Weights of a small self-supervised image encoder: widths [80, 160, 320], trained on streak pictures of flow and ridge fields.
Rows from block 9 of a small self-supervised image encoder, named by matrix and row number. Rows with one number within an expert belong to one neuron, the router's apart. Each number is 500 + 50 x the weight over its row's rms, rounded and kept within 0 to 999. All counts start at 0. Numbers have three digits each.
After each expert's rows are labels from the 100 images, of 14848, where the router gives the expert most weight on average: "responds to" is what is common among them. Only what is clearly more common there than usual is listed. The data: streak pictures of flow and ridge fields. In brackets: how many of the 100, against the usual share in percent.
# router: router (model.blocks.9.mlp.router.weight, 16x320), inputs 0-106
# up: expert up (model.blocks.9.mlp.up, 16x320x320), inputs 0-106
# down: expert down (model.blocks.9.mlp.down, 16x320x320, transposed), outputs 0-106

# expert 9
router.9:502503514489509496505519503510502424497479513489500506522518514494495495501569479385494496508418485506483524520499516505501490494467512499506574507500519455534487504523527505275505486716495512501523514497512511502496137502580492491494505606503500508493507471522524488514500339414539502444451517519498496493513501505496471
up.14:499500498500498499498499500500500522500493488498535498500499497500498499498800500500471498511500500499499498498500499500498498500491499499500498497499498500497499500496498499501465500464500500499500498497497500499498999498495498499498499501498498500498498497497498498501500521486590499474213596498500497500500499499500499
down.14:760571591500502503588502501500500510500500537562500646501500500545602552500503500502500535500556503500500500544500532502500500500500500548500498500500500500500500501500500505499489500496500501645499500598500501507533500500489522500541554488589559500564500500500535500499507499506501500509490501500523573502500515500501507
up.15:499500498500497499498499500500500501501497495498595498500499497500497499498849499505500494540474500499499496499500500500499499500497498498500492498500499500498500500497499500501498500500500500500496498497499501497498849497498497499499500500498497500496499500498495497500501508349630500478369511498499496501500498500500499
down.15:555519531527582548536540525509535507492500556553457529515528542530552532539500539498504577502677545530499548530526519530536499542500544545501498544505523500519499534531499509493495500494536501509524543589525504556515455558488552543521528503545579500581536499525550551499502499656567526509901533543540558500526550531536539
up.16:500500500500500500500500500500499499499500500500500500499500500500500500500512500502500499497499499500500499499500500500500500500500500500500473500500500499500500500500500500504500500528500500500499500500500500499498778500500500500500500502500500499500500500500499500502500497491499500499432499500500500500500500500500500
down.16:561459535506548543542506478548514502423507602540406539486520544527555532546664514500500585480472484530512573570496546464522513527505543529532488539548548523541525500549518547475516479754524472566518535549539448530481522545502555535562506483544569528583551507546578537498445415420580549507513506562512551435508559539506543
up.17:499500498500497500498499499500503501520498493499566498499499498500499499498600499478499496504477508499500496499499499499498500500497499499500473498500499501499500499497500499501498500506499501500495498497499507497499999497499498499499499502498499500498499504498495498501505507426577499477500511498499498512499498499499500
down.17:526500514501534528518502500503504504491501542521485512501508520503524509517502508507504542500543503506501523519502506501510501514501519519502497520505510501507502501516500507500498500500508500507500520537508499521500500527495523520516502502520539501540514499508520521499498497499543511501999501520509526496501532511503511
up.18:499500497500497499497499500500500548500493484498587497500499497500498498498799500508466498506496500499499498498500498500498498499493498498499498497498497500497499500496498499501485500484499500499499497497497500499498979497495498499498499501498498500497498497496498498501500523428503499478295517497499497500500498499500499
down.18:635579500501531508556512502500502503499500500584499716505500500500635544500503500502499546500579513518500501522501500513500500500501547534500497500500500500500500508500500500499486501494503502587499524638500502518522499528490506500553501489597544500557500499500533501498516498502505500511488506500500574504500579500510500
up.19:500500499500499500499500500501500501501496491500564499500500499500500500499631500503500498501407501500500499500501500501499500500496500500500499499500500502499501500499500500500498501498500501500499499499499501499498962499499500500500500500499499502499500505499498500501501519320557500463426501499500499501500500500501500
down.19:502500500500560500500501500580500513498500624583476500500500500500506500500491499502501511497499502500499500500501500500500499500501500500500346500500662500500500501500499500499492500494500500663499500537500500503528500500493508500499500477500553500541502499500499500498501493686512500511963501501500500499500500500500500
up.20:499498500498499499500498498498498460495499502497492500498499500498498499499519499458501496492493496498495498499498499499499496498500499499498509500498499496499497499500496499500503498575499498498499500500499497497498722500526498499500499500499500496500500510500500500507497493430497499484443496500498500496499500499498498
down.20:550492530512543535537514501537521552469522599531451532505523539526546526539647517500499555504498506528517558555507544495524521527523537528531128534544548526536525508541521547449508500646526500551520531539534485533490507537543545528553514429538556528561546502541551531497486456464580542520503513549518540478514547533517534
responds to: waves (91 vs 10)

# expert 8
router.8:498488507496489493497480498504488497502510492489526495476498493500493498496569487474536470470473487494510476504491510489492509494520493492504535499507510518501511485498503505591377501631490499515462494491500499468478545492493487490509491480487488521485519011507462486453500445427514508497453489492488486501492489498489488
up.16:500500500500500500500500500500500509500500500500504500500500500500500500500424500500500500500499500500500500500500500500500500500500500500500500500500500500500500500500500500473419500501500500500500500500500500500502308500500500500500500500500500500500500552500500500500500500532501500500493500500500500500500500500500500
down.16:498439492479453480488485482504474503488512584427490467502477497485461457481465382432493419454269436483499494521467525421474507452506470446517501475504512519499516485497506505510464492592456486499436478442498455495446515466462462486513474443456477520480499659498476469567481437220473496453464482496475432473492494496400451
up.17:500500500500500500500500500500500500500500500500500500500500500500500500500474500500500500500500500500500500500500500500500500500500500500500500500500500500500500500500500500480479500499500500500500500500500500500500406500500500500500500500500500500500500512500500500500500500498500500519499500500500500500500500500500500
down.17:498477496485455472484491492499480506511499517438516465523483497490461464479527432475430451485368470488497486499479499445482497459499470452499491474499499498499499488497497499511466502891476492499462479446499479496456511463436461483499482390458472499475498593499485473563492325325471497439488487497482438480493481496447455
up.18:497496496494497496497497495502494486494497498497491496498495497495497495497541494564439500496380497496501499500495500496496503495497496496503500496501499506498505496497502500530500494602495494501503497496497493499501500497544497496499496510497498508498498999498506498615495356396501500504500494497496498494494497496494497
down.18:502499505501502502508500506505508500500505675512500509500502506588541500524500494492504496488485500516505500572501520500562506520502508613514501507609522562509514501543508510508500500772521500529389509521520500500496502501516511502524523499556626514663505503506499503509501464479688509499499500513501551500502504502527500
up.19:492500500499488485492502500498499499510501482485499496505500495496485499490497499515484493516499500497496501498499498500500494500501492494495500500496500494500491501501495499501486500476499500499533498495501502504501487486635489489499498479492488494488501838501505495494504501501486498513504499494500492509498488499498494
down.19:507471500488498500500487486514494490470518543484466499486499504500498497500264477464498483455459473499508500522485522470499513491506499495520754499516517517508517488509509516499500482623495478516355500497508471499500506499482497500520493519498519521515517529512490499499474452498498512339490487506493495471500502501472495
up.20:500501501501500500500502501500501511506500500500502500503501500501499500500436500499500479506533502501492500500501501501501486501500500500498503501501501484501487501500495501500486502463501502501504500500501502501492153499497500500501501490501500489500501501500502500504502499541437501506565502500501500507501500501501500
down.20:506436499473491498499466471518485493450532618449438496472494503498495491497255436470498461402393433498512498533466529426492531478517496481533564496519530557511536472506523524498496472484479460518448497489505437494500512498445495499524484500495507547501520728510497495501455367454495509450474466502479484439491501502438481
up.21:499499499497499499500497498502498503500500495499501499497498500498499499500547497499497484492408497498501492500498500498498502498500499498501500500501500502500500498500501501502495498500498498501489499499500500494500500499500500499500498499500500501500500509500490499453500493392500500530500497500498499501497499500496499
down.21:501493499495499499499495496503496514495502512494496498492497501498497497499499493434487493481488493497503498505494505493496504495500497495504999499504503504503504496502503503500496495523496494503492498499501494497498501499500497498504495500497506505502502500502497497500494489514501502500500496500496496494497500500493495
up.23:504504500502509507507503504500501521485500525502468505503500503500507500503392501498517527505531503500505510508503505505500510501500506500506502502503506503503509502501507503507520503520501504500537500506500501508483143514476506506502501500508504503510500409501528502525501519537495506471500502505500507494501509500503500
down.23:520427499460491498499450460529474487432553690439407497450487508490494487498336431482498455371394424497521496549454534424482532468524497474537888496520555566511533459507526529499500461482468445520424497489505427484500513497460495498533470476495502546500532561508496489503437456428495510439474452503466482430476502504436466
responds to: fine streaks (100 vs 49.9)

# expert 11
router.11:488507495490526501502502498586503415485520528499448504521490526496527495513338491538534542507550497519502522524499508506527565494524506524464550510534501497532542510531503547415561493758496489484540511509494483516489343526436503489518491570502519548520485578538538512477493300607471528493699497525507515481502518490503504
up.0:499498498500499498498499499498499500500497496500502499499499498500501498499675498499479518502494500499496500498499498498499494500496499499497440498497498497498496499498495498494481499498499499498500498499499500500500715498499500498499499500499499497499498523498500498500500488459504498495482500498499499500498498499500503
down.0:475509479503468464482507508478485403511471501475539468513478489478467487461484507468571474507513508471457468470507490508476472481504461467486500466476472482487498506472477486469556511500483511477481471453474509498490286470501461478483499491463449496443465524477467471457507505526405475502723504473500457510501478473506470
up.1:499498498499498498498498498499498443498497497499501498498498498499500499499513498501499501500493498499497498499498499498499497499495499498499497497498498499498499498497498499489530498531499498499500498498499498499494739498490500498499498516499499499499499499498500498487498486492504499471518499498498498498498498499498499
down.1:463505472491450439472499503471470334508499498463519452504463474474452458448481484467599446501507503458500459471499479504473501464496458461482502440480470496480499499468499481500619500499478501467451471441467505478457298439512441450468485510444464498446455556471447457478504495513430469514933498461475449506491457463499458
up.3:500500499500499499499500500500500462500500498500501499499499499500500499500551499500500500501493500500499500499500499500500498500499500499499496499499499500499499500499499499499503500510500500499500499499500500500501662499495500499500499512500500500500500500499500499489500476485503500488511500499500500500500499500500500
down.3:472504476485450448476492501496459343503503503455505453501455480471454456453449478431601442499508501456504465491486498503465505453502452448503500453500494505500504499478505499500555495483461495499430466435483503494445350455515446460482480501449458503447471517489444461501501496515438485509963497476468441503490474471488454
up.4:499499498500499499498500499499500503501497496502502499500499498501506498499663498499482521509500501500498501498499498499499496500495499499498288497498498499498497500497496498491490500482499500499502498498498500501501813498499500498498499499500499499499498535497501499501500500409503498499423501498499499501498498499501507
down.4:478510495509478480487512510470505436516474448478580474518501498501472507476497508446569489513530510496444486465510490508499449500505479484468500477456474469484479511478448485483522518500502514474503486462484510507496316482498464503492507482462437484440472536482485491433508532575396478499569512479508465515509493482507492
up.5:496489492493493496494493489500493499487500492494408492494492494495496492494677494552605500498495491495500497498490496490492501493499496492499500493498497500495499491494500498500503489506494489498499492493495488497472999495498496495495491498494497500497495547494499496471488406439495495496192493495493497488491496495494495
down.5:501512508513516508505507511500513463508500500520507511506514505512509517506509523479330517509516513513500505502513501513516500518500516519500500512500500497500500508503500500500597505501516507500550514516502511504524498512514507515501514508506519500511502499502502516500508432583551502500999510506513517510515505503515520
up.7:500499499500499499499500499499499475500500498500502499499500499500500499499583499499500501501493500500498499498499498499499497500499499499498485498498499499498498499498498498497499500505500499499500499499499500500501641498493500499499499507500499499499499500498500499494500486490503499488513500498499499500499499499500500
down.7:464506467500461448470503504482474382507502502465521455506469477472454468448467501441585455502510504458504461475504495504470504470502447459497501457485479504489503503471504483504539506492475506481451460443473505494461349460506444466467493494450464501447460515475454459498504498516425471506865503469487449506500468463504456
up.8:499499498500499499498500499498500453500497502500501500500499498500500498499552498502499509502494500499495502499499498498499494500495499499498496499497499497498496499498495497493516499511499499498506498500498500500493701500487500499499499503500500497499498500498505498491500480494506499478518501498499500500498498499500500
down.8:463508466495458452469503506467473362510491500473546459508467473465458470449484502471578463504509506457494457465504481506470501472503451464476503452468465488475490503461489478478605508497475508467471463448466508484475280458506447461459490499450457488438451551465458461475506501515420465511870501461485450509488462462503463
responds to: high contrast (97 vs 39.5); turbulent (84 vs 10)

# expert 4
router.4:530500502516520513523518484537524443494533516538474521503501518511535508511423507496532561544557503518550547550499517508510532521488531500512427502512533531523531513512552528378579483726529496515517527512494490529528326521451536507509500559535526555534514570510526505458485334632507497527648520524508513474510524535526526
up.1:499498499498499499499497498499499498500498498499551499488499499499499499499735499500491498597504498499499497498498498498499499499497499499498398499498498500498498498499498498490420499503498498498474499499498499499501809499512499499498498454499499499499498494499490498520499495503623498616504499499498499499498499499499499
down.1:499529505520512502501522523500516500521500499525519503534513501509501507502576526500499567559670544510500525500531500527513500513503503516500497506501500500500500520501499500502494524084514529500709506513502531523501500501513501506499519498501502499500501562501579508366523489761513500671965525502516510530515501499520514
up.2:500500500500500500500500500501500523500500500500500500500500500500500500500567500502475500500500500500501500500500500500500501500500500500501389500500500501500500500500501500501438500500500500500500500500500500500499646500506500500500500499500500500500500498500500500497500505492500500500434500500500500500500500500500500
down.2:457549500536470480467538553487518489576499497494565479544513474503459473467388496525500435495508540505494454487540485544510494504499485501489490480487483489487494541485495482477488549660516551486269498468489551498551470456501450499484531452451488492465462500487382497380558495501495477505500537480518482554528470475526500
up.3:500500500500500500500500500500500503500500500500500500500500500500500500500516500507501500500501500500500500500500500500500500500500500500500402500500500500500500500500500500501500500501500500500500500500500500500499567500505500500500500504500500500500500492500500500497500519491500500497482500500500500500500500500500500
down.3:458577500555473484470556600488533487652500493495642479568525479507460479470537499521498448511509563510498465488563486569522499510500488504492490486491480491488497562489498479496497573640529575485279500474493579502551472458504446500488547448450489492459465498489382500363622495500501479507484555482532490592542472473540501
up.4:501500500500501501500500500501500533500501501501506500500500500500501500500647500500443501499491500500502500501500500500500501500500500500501373500501500500500501500500501501501269500500500500500500500501500500500500671501504501500500500500500500500501500498500500500497500501440506500506387500500500501500500500500500500
down.4:452542498529469473463533544482515492568491490495562475538509462501459476462466500524499451500517534502491455474531481539508490503486480500483487475480478486474491536472492472469484540533514542481341497470478544496536472458461452499473525461454481487460451500473404497451551349516492463504502531471517483548522466464526499
up.5:500500500500500500500500500500500570500500500500503500500500500500500500500637500500468501500500500500502500500500500500500501500500500500501385500500500500500500500500501500501346500500500500500500500500500500500500670500503500500500500499500500500500500499500500500498500501447500500506420500500500500500500500500500500
down.5:454545499533467471463537546482516492566489496492560475541511466501454472460406497523501442497511538503488455478536481542509487503489480500482483474480477483476490537480491476465479544612516546479316498465480547497547469453455447499478528457450481486463452500478397497456554328507495469505501535474517478551525464469529499
up.6:501500500500501501500500500501500539499501501501502500500500500500501500500665500500438502499490500500502500501500500500500501500500500500501364500501501500500500500500501501500291500501500500500500500501500500500500683501505501500500500503501501500501500498500500500497499499423504500515385500500500501499500501500500500
down.6:453541497528470474464532542480515492566488490496559476537509464501460478463480500523499456501517532502488458474530480537508488503479480500482486474479477485472491535471492470466482539541514540479351497471478543497538472459425454499472524463456479486460452500472411497456549267516493464505502530472517484546521467463525499
up.8:500500500500500500500500500500500501500500500500500500500500500500500500500554500502497500500501500500500500500500500500500500500500500500501370500500500501500501500500501500501462500500500500500500500500500500500499636500505500500500500501500500501500500494500500500497500508486500500499456500500500500500500500500500500
down.8:459546500533472479465535551489518488575499494492569477542513472502460477466382496525499440494505538504496454486537487541510496504499486500491493480489485491486496539486497481484492546640515548488287498471490549497545473458501451499484528454451488492469462500487386497380555496500495476504495535481517481550526472471522500
responds to: turbulent (100 vs 10); high contrast (74 vs 39.5)

# expert 12
router.12:465535503502532484491529512535502431500519549512499516535503505477498498521542490463500536514508516499471517512518503514530524504546501520499447515516516552527524509541474490379559501954496492500544514527512494534535199518507490493522503488500519524520497527554549513527515413470530502451497496510511535509502489483504513
up.0:526547532517543526533555539511529494508523547526491533556536531508523526525437541501554548511587531529515552519542518553535513534541532543515506533517521505517513550525515522500537516525548531513564538539520522558499495542504534539513547491537545508547519501522570544500526500593490518499499521534527548517544542511538522
down.0:588495530497558549565498495518504500487500551572437536496504562523563558546362573502500590504636509531500537544502538496505500515498537545516500543520535500534500497556500538500504495500503495569590526594532493520502499574498584550525498500568562512587557482533553559499491500621515544499782497543532576489544558557518540
up.1:500500500500500500500500499501500501498500501500499500500500500499500500500519500500503502499487499500500500501500500500500500500500500500500502500501500500500500500500500500500501499523500499500501500501500499500511689500503500500500500496500500500501500510500502500497499474483507500495487499500500501499500500500500500
down.1:527447517480518520520479464524494500369514546506303517450503522507519514521113499500502512409477461508518519530466529444503519501508518505524427519524536525519522474524521524498509467494498460531511514517522425510491510522540520516520486500519519524523525505524521512497415518463509525500638480524499513406495523520472506
up.2:500500500500500500500500500501500502499500501500499500500500500500500500500512500498502500500493500500500500501500501500500500500500500500501503500501500500500500500500500501500501500517500500500500500500500500500502723500504500500500500495500500500500500500500501500498500490489503500497494500500500500500500500500500500
down.2:529455517477519520522478462543493498368515558506290518467501524506521513523115496503502512434473461507519521536464536450501522500509519502536437520539545536523533474528525531500512465501496460545510514518525438509494508524547522516523482500520522533526530504527524511499417516462512529500678479526497514411494525523471506
up.3:500500500499500500500500499501499502499500500500499500500500500499500500500510500499501501500491499500499501501500500500500500500500500500500432500500500500500500500500500500499446499522500499500501500500500499500506769500503500500500500497500500500500500517500502500497499490489506500497496499500500501499500500500499500
down.3:523444510474512512513476460523488499356511559502292511453498515502513507514113488502500507429472460503510513524464526440499514496507512500522407513523531518513517470518514519500508462499491455539507507512516421506494510514535513507513479504512514520518521505518515506501413515466507519501744475517490508401487515514470501
up.4:496496497498495496496498497496497501499496495497505495499497496498497496497641496499498499500478498497494498495497496495497494497497496496496366496495497496495495497496494495501496498518496498497500496496496499498498898495513497496496497498497496496495496515496500495496499497403507496501498499495496497499496495496497498
down.4:505433501471504502503461457503493501348502508501271502413498504500503501504144492500500501397492462500501502503473505449499503497502503501504459505503504503503503465505501504497500429490492424505502501504504422500499503504503503501503488501503504503505507503505503501500404501493501506500858471504495502395489503503479500
up.5:500500500500500500500500500501500503500500500500501500500500500500500500500526500500500501500484500500500500500500500500500500500500500500500434500500500500500500500500500500500499500521500500500500500500500500500496730500501500500500500496500500500500500518500500500494500471474509500496492500500500500500500500500500500
down.5:518449511480513513513469460516491501372510526503304511438500515503513509514082496501502507394476458504513512515463519440501513500505513502517474514517516516513516475518514517499504464489494450519507509512515431505494508515514513511513484500512513516516518503516514507499417510471506517500650474516496508409492515514472503
up.6:500496500497501499501500497500498496494497501499497501500499501496499500500515498499502501496477495499490500500499500496500497499495500500497505501500499499500497499501492500499461496531499496500502501501500494500511730500505500499500500495501502500502501505500503500499495494461507500497502495501496502495499500499497497
down.6:544465515482531518523486469554494515374516611509293516465501522505533510522147496502487513440496470507514517545474547466502523501510517504547356518542557551518532478531535539485490471501498468560511513535520443508497503533571525511530487502532521541554548504533536511501429516482509525501669483524496528422491523528483506
responds to: turbulent (91 vs 10)

# expert 10
router.10:538540508538525522519531526496539441532505509531498508530506508533554515505363529490527554554615530556501547490524496540512486527503519533520484511506503456499466528493493505395537511593543528498531517500524537526546311529469532522487518525513521461531506534494527522482526387688448485469663539522540534512529525511555534
up.0:500500500500500499500499499500499487500500499500502500499500500499500500500620499475498499499501500500501499500500500500500502499500500500501482500500500503500501499500501500499500500502499500500496500500500500499534627499495500499500500500500500501500500500500498500498500504456500500500480499500499500500500500500499500
down.0:483458478478481472479477470478483395495483504453527481472479478479480469484527389502495465467360468480476476489481484459478477464492480478477551478479477460483477473479476483498555478521473474481416479483483472475505498478555479456478478490481489472487490503483473463494493482211531483498478484478469481492481472481466473
up.1:500500500500500500500500500500500483500500497500500499500500500500500500500655500481492500501513500500500500500500500500500500500500500500500397500500500501500501500500500500495502500471500500500500500499500500500505657499482500500500500501500500501500500517500500500502500498494495500487499500499500500500500500500500500
down.1:500483494495495493494496496499499447500497524472505494500498496495493493496174443497500450496367488496496492501495501481496496489497494493498526495499500496500496494497496500514510500412489498499487495495500490495468509493522493491500495501493497497497507507500496491500500500276543500499487500497494491491497493499480484
up.2:500500500499500499500499500500499490500500500500501500499500500499499500500598499475499499499501499499500499500500500500500501499500499500500485500500500504500500500500500500499500500501499500500500500500500499500534636499499500499500500499500499501499500500500500500497500509458499500502479498500499499500500500500499499
down.2:483462478481480470477477472476481397499484500459555481470478475478480467485562383505493473466371472480476475487483482466478476472492479480475526477476475459482475475476474483498558478573478476479407478482482475475508495477556478454475481481481489469486488498482471464488495498196535481495474483477474481496479470477477479
up.3:500500500500500499500500500500500487500500498500501499500500500500500500500625499486496500500506500500500499500500500500500501500500500500501429500500500502500502500499501500500500500500500500500498500499500500500523633499490500499500500503500500502500500504499498500500500504465498500497485500499500499500500500500500500
down.3:500458489480491485491486476499493446478494531453493490491492491488488484494304398498498460484317464490495487503478502456489494474496489487498510492499499494500494478495494500505516483441477477499472489492500467487484519487531487481495483499488498495497512508501494481503475497218528500496491492494480486470490486493455473
up.4:560538525552549578570526550498576494548502517559494526522532537603581541538378614480543546521610592582501545507564500556522499561499581551499500518500502494508499543512501500549507579385559558500513517537510552540503537567490548584507534507536558497558507488507513583494570488612477504452567558529567554531555576535577585
down.4:488559518532491496491529567490515499613492482500691492574507493536492536490849532499500501619539556500490500487540490549500482500493495500491454493491489490492493593493492490455502611649507643489498498490491580500502454491496492501494548500491494491492486499491489500500571512587496491493501529493512495622523494493522501
up.5:493495496494494493494493495496491509494500497491497493494495496492490494492774494504501486489454492494502491495495495496496501492500494494496498496496497497498498494498501495500466494509493494496490496494497494490498745495497494493495495508492496495494495483497492496484495505330533493489227491495492495495496495493493491
down.5:508589511564517510506562573500564494596496499507620510583548507542509526518554515488509499598505614532496507504596505577537496527498516536497523510498502495502495558505494500490520594128535615500509516524508603518500495509511508512502570499508512495508516499505507516500605469494604504501461571506560512607541507508542518
up.6:499500500498500498500499499501497487499500500499498500499500500498498499500546499474501499496505498498503499503499500499500507497500499499501502500502500505500501499500505503498505498500498499500500500500500498499545641500500500498500499498500499502500500500500500500488499515501497500511451497500498500498500499500498498
down.6:483483479483482474481481479464483394499482492477607487474479476481486473489711427508495479476440484483466480485485473487479467479491484481465566473465469438476457481476461478488595481617482483472421479486477488478519436479533484463464482481485490448484482481477475476495496493293521476500455484478478487499480474478488484
responds to: turbulent (100 vs 10)

# expert 6
router.6:484437493469477484476425457455460568459462475494510476416479466495504478494491461647483469415436463491475452461456463442471467470459477472466522474463474466469463435479465448511498476614454469475385465481475465438491458484414477468476452445463471475473497542478398464497462419403466473477462456469475470462455472474467486
up.0:498495494497496498497495496494497478497488482497500497493497496499497497496502496290499498500493497497496493490496492495496494497494497497477504490491486494492487497490483494528498496683497497494492496495496497498558516495542497497495496508497496494497495498490498496558497500482500491500506499496496496496497497497496497
down.0:495486496489395478495500488500481515512499530426512471517457498499463442451451443512501396503335447476498492500445500472456500448481467416500441426496501503499507500499500503497494500547470490500480456382494491511493493472483472489500463467473490516484424544499469468541502330250500499470719501491463424499500497498459446
up.1:499498499499499499499500499500499468499498498499503499500499499500499499499545499339498500501495499499502500499499499498499502499498499499500502499500499505499500500499501499500435499622499499499500499499499499500523532499502499499499499511499499500499499499498500499515499500439506499500509500499499498499499499499498499
down.1:490501498501411488494501501510489553508498565466515484513473497500480463474313487547504384500369456487516485509453510499471528484499484420515495469508503556500531503498524508495490500576499497502467479386495497514493477479493474499505486473480489539481446528497464489485503331247500498459615501497492456500501498495498466
up.3:500499499500499500499500499499500463499500498500504499501500499500500499499513499305498500503496499500499500499499499498499499500500500499499500499499499501499499500499500499500500499564500499499501499499499499500541521499501500500499499506500499500500499500499501500513499500467506499500505500499499500499499500499499500
down.3:494501499501393490497501501517488570509499581464511485511488498500478467475291484497503395497420466482523488516455518498484535482500482422523494477515510559502531502500528515493489501574497488504461480381497496517492479482500474500511495491481489545482452524498460491482502339299500499473710501499496452500502500496497467
up.4:500497500499499500499498498499500451500497496498502499499500499500499500499526499373498499501494499499500499497499498497499500500497499499497502499499499500499498499498499498516385500654499500498500499499500500499500517498537499500498499508499498498498498499498499498535500497468502498516511500499499498499499500500498498
down.4:491496499501402487494501501504490515524497534438519483527471497500481451476429458546503381512316454493500489502453503477477511461494483409506437443501501526499512503498506502497494504568493501500475475383494499516473487480485478495502476493483489519481459533498472488499505330167500498453710501497481443501503498495475463
up.5:500501500500500500500501500498501435501499499500520500501500500500500500500539500361499500504499500500499500498500498500500499500498500500498501500499500499500497501500499498500410501550500501499501500500500501500500513500509500500499500506500500498499499500500500500519501506481502499501509503500500500501500500500500500
down.5:489503499503413488493508507503500518524498528450521485527487496503482467481388486549503345508330463499503486501466503501493512480495486410505494472501500534499511510498507502495494510575501506499471482387493503512456479481500476499501500498482489520479478527497466490491515303180500498463773504498500430506508498494500460
up.6:500499500500499500499500499499500458500500498500503499500500499500500500499505500386499500503498500500499500498499499499499498500499500499499501500499500498500498500499499499500500500551500500499501499499500500500546515499503500500499500508499499499499499500499500499526500499490500499500508500500499499500500500500499499
down.6:494501499501400488496502502512484536515499557461515484523482498501480467472351483503502367501358452488510489511445511497479517481500483410516495466510505545501523504500516510494493501570497496503467478365497501514488483482500477499506486498482493533483453532499460488488505317271501499472773501499489439501503499497495458
up.7:500497499500499500499499498498500475500497496499502499500500498500499500500506499262498500502494499500500500496499497497498498500497500499496501498498497500498497499498498497512500500621499500498500498499499500500535521498513499500497499510500499498498497497497500498532499500470501497500507501499499498499498500500499499
down.7:495501499501387489497501502504478520518499533445511480521469499501473457445386472500504372506357457478500491505453503491463504463500467415509451447500501530500516503500506506497494504560487501501478456378497501516494491481494481499504478474486464522473427534499425473497505343231501500469721501499479416501503499498482444
responds to: fine streaks (100 vs 49.9); high contrast (98 vs 39.5); parallel (40 vs 9.8); waves (30 vs 10)

# expert 15
router.15:522503529491508505527515504483495435471517532503458519518504509504497524505382514535535520503541488498522515502489508485496498500503499515533600504506515517486489497495509519367569502744498497537550505505519484531550306511434510519513514536513504490516529568496536522505492299572465499477722492507511514494506511509496495
up.0:500500500500500500500500500500500502500500500500503500500500500500500500500514500496499500500500500500500500500500500500500500500500500500500393500500500501500500500500500500492453500506500500500500500500500500500500748500500500500500500503500500500500500498500500500500500523489502500514466500500500500500500500500500500
down.0:467592500557502493480558576470533411582494491512586500547554464504490499493605507482482512517573576517487499478583461586537487534490499529470493499465469473478475566474478469190628567569536576470469500502482594498511439478491484499461566530480500470478469578472473499504589538570505462530619562479523503603542473472560520
up.1:500500500500500500500500500500500502500500500500502500500500500500500500500511500499499500500500500500500500500500500500500500500500500500500403500500500500500500500500500500495482500504500500500500500500500500500500702500500500500500500503500500500500500499500500500500500529491500500519495500500500500500500500500500500
down.1:470595500556502493479551577475524395575492499501570500540548462499491499496618497491469509501564574507490499480585466588527491519497499514474493498465475478482479562477482471239639567598530579474456499501487600497511439473497483497461561524476499475480473593477469498505594551562513463538634557482512501612539472474555512
up.2:501503500505502502501504503501505502507500500504537502503502500504504501502632502496498513523492506503499503501503501503502500504500501502501205501501501503500501503500500501492493504493503504501501500501501505503487819501499502501501502499502501502501500493500500500500505499478540501504506507500503502506502501501504504
down.2:482633504542508500499546572485522411625495477527636506547529490509501510500667543445526514528631608510489500485580482628526491532499502525483497501483484490485485555488482485315553556488529573484499506509490631505506447499500500503480559502500500484491485511484495509504612558634503483502541540490529513646525496490579519
up.3:500500500500500500500500500500500506500500500500508500500500500500500500500509500499500500500500500500500500500500500500500500500500500500500395500500500500500500500500500500500499500502500500500500500500500500500500678500500500500500500502500500500500500499500500500500500536493500500522485500500500500500500500500500500
down.3:472593502549503492481537573475508383594492499502595501527530456499493500498656494495461514493548566502494500483578468585506495500499499500475493498471478483480485554480486475330634562622514574476443500502487600499506446470502486496459552530474501480479470593477468498507600576542509461545612545483499502615521473471547503
up.4:500500500500500500500500500500500500501500500500541500500500499500500500500592500498499500506473500500500500500500500500500500500500500500500000498500500501499501500496500500500498500502500500500500500500500500500500730500500500500500500500500500503500500500498499500501500514464503500515485500500500500500500500500500500
down.4:492550504516506501500512525495506469540500499510554504502511493505502505501527509486506512500592535506500501497528491547509500508500502507495500503493491499494497520496498496447527516499510521495495505506497548504501000500502501504486524502501501496500492527493498506503541534647501493508999513496507508560508498493534509
up.5:500500500500500500500500500500500503500500500500503500500500500500500500500510500498499500500500500500500500500500500500500500500500500500500407500500500500500500500500500500494498500504500500500500500500500500500500690500500500500500500503500500500500500499500500500500500530491501500521496500500500500500500500500500500
down.5:469591500556501491480546575477524396573493499502552500539547462499489499496619497494468507503562571507488498482582465585525491519495498514477492499468475479484480559479482474219645568599529577477457499500486596497511441473497481496463555523476499476478473588479471498505593547558513465536644553482510500608537472476551512
up.6:501504501506502502501505504503506501508500500504518502505503501504506502502620503493500524517486507504500505502504501504502502505500503503503341501502501507501503504500500502462492505503504505502505501503501506509492882502497504502502503499503502505502501493501506501502506502453541502499501508501503502507502501502505505
down.6:481602500560505499498561570485542410592495477528601500543552489505500508499634546445513507523615584507489499484581478596544490547499501537482496499481485489486486565488483482185583562498546570482498502505492597501570451499490500500479574542499499484484486522484492504501582565587498481502578557491546508603546495489581522
responds to: turbulent (100 vs 10); high contrast (89 vs 39.5)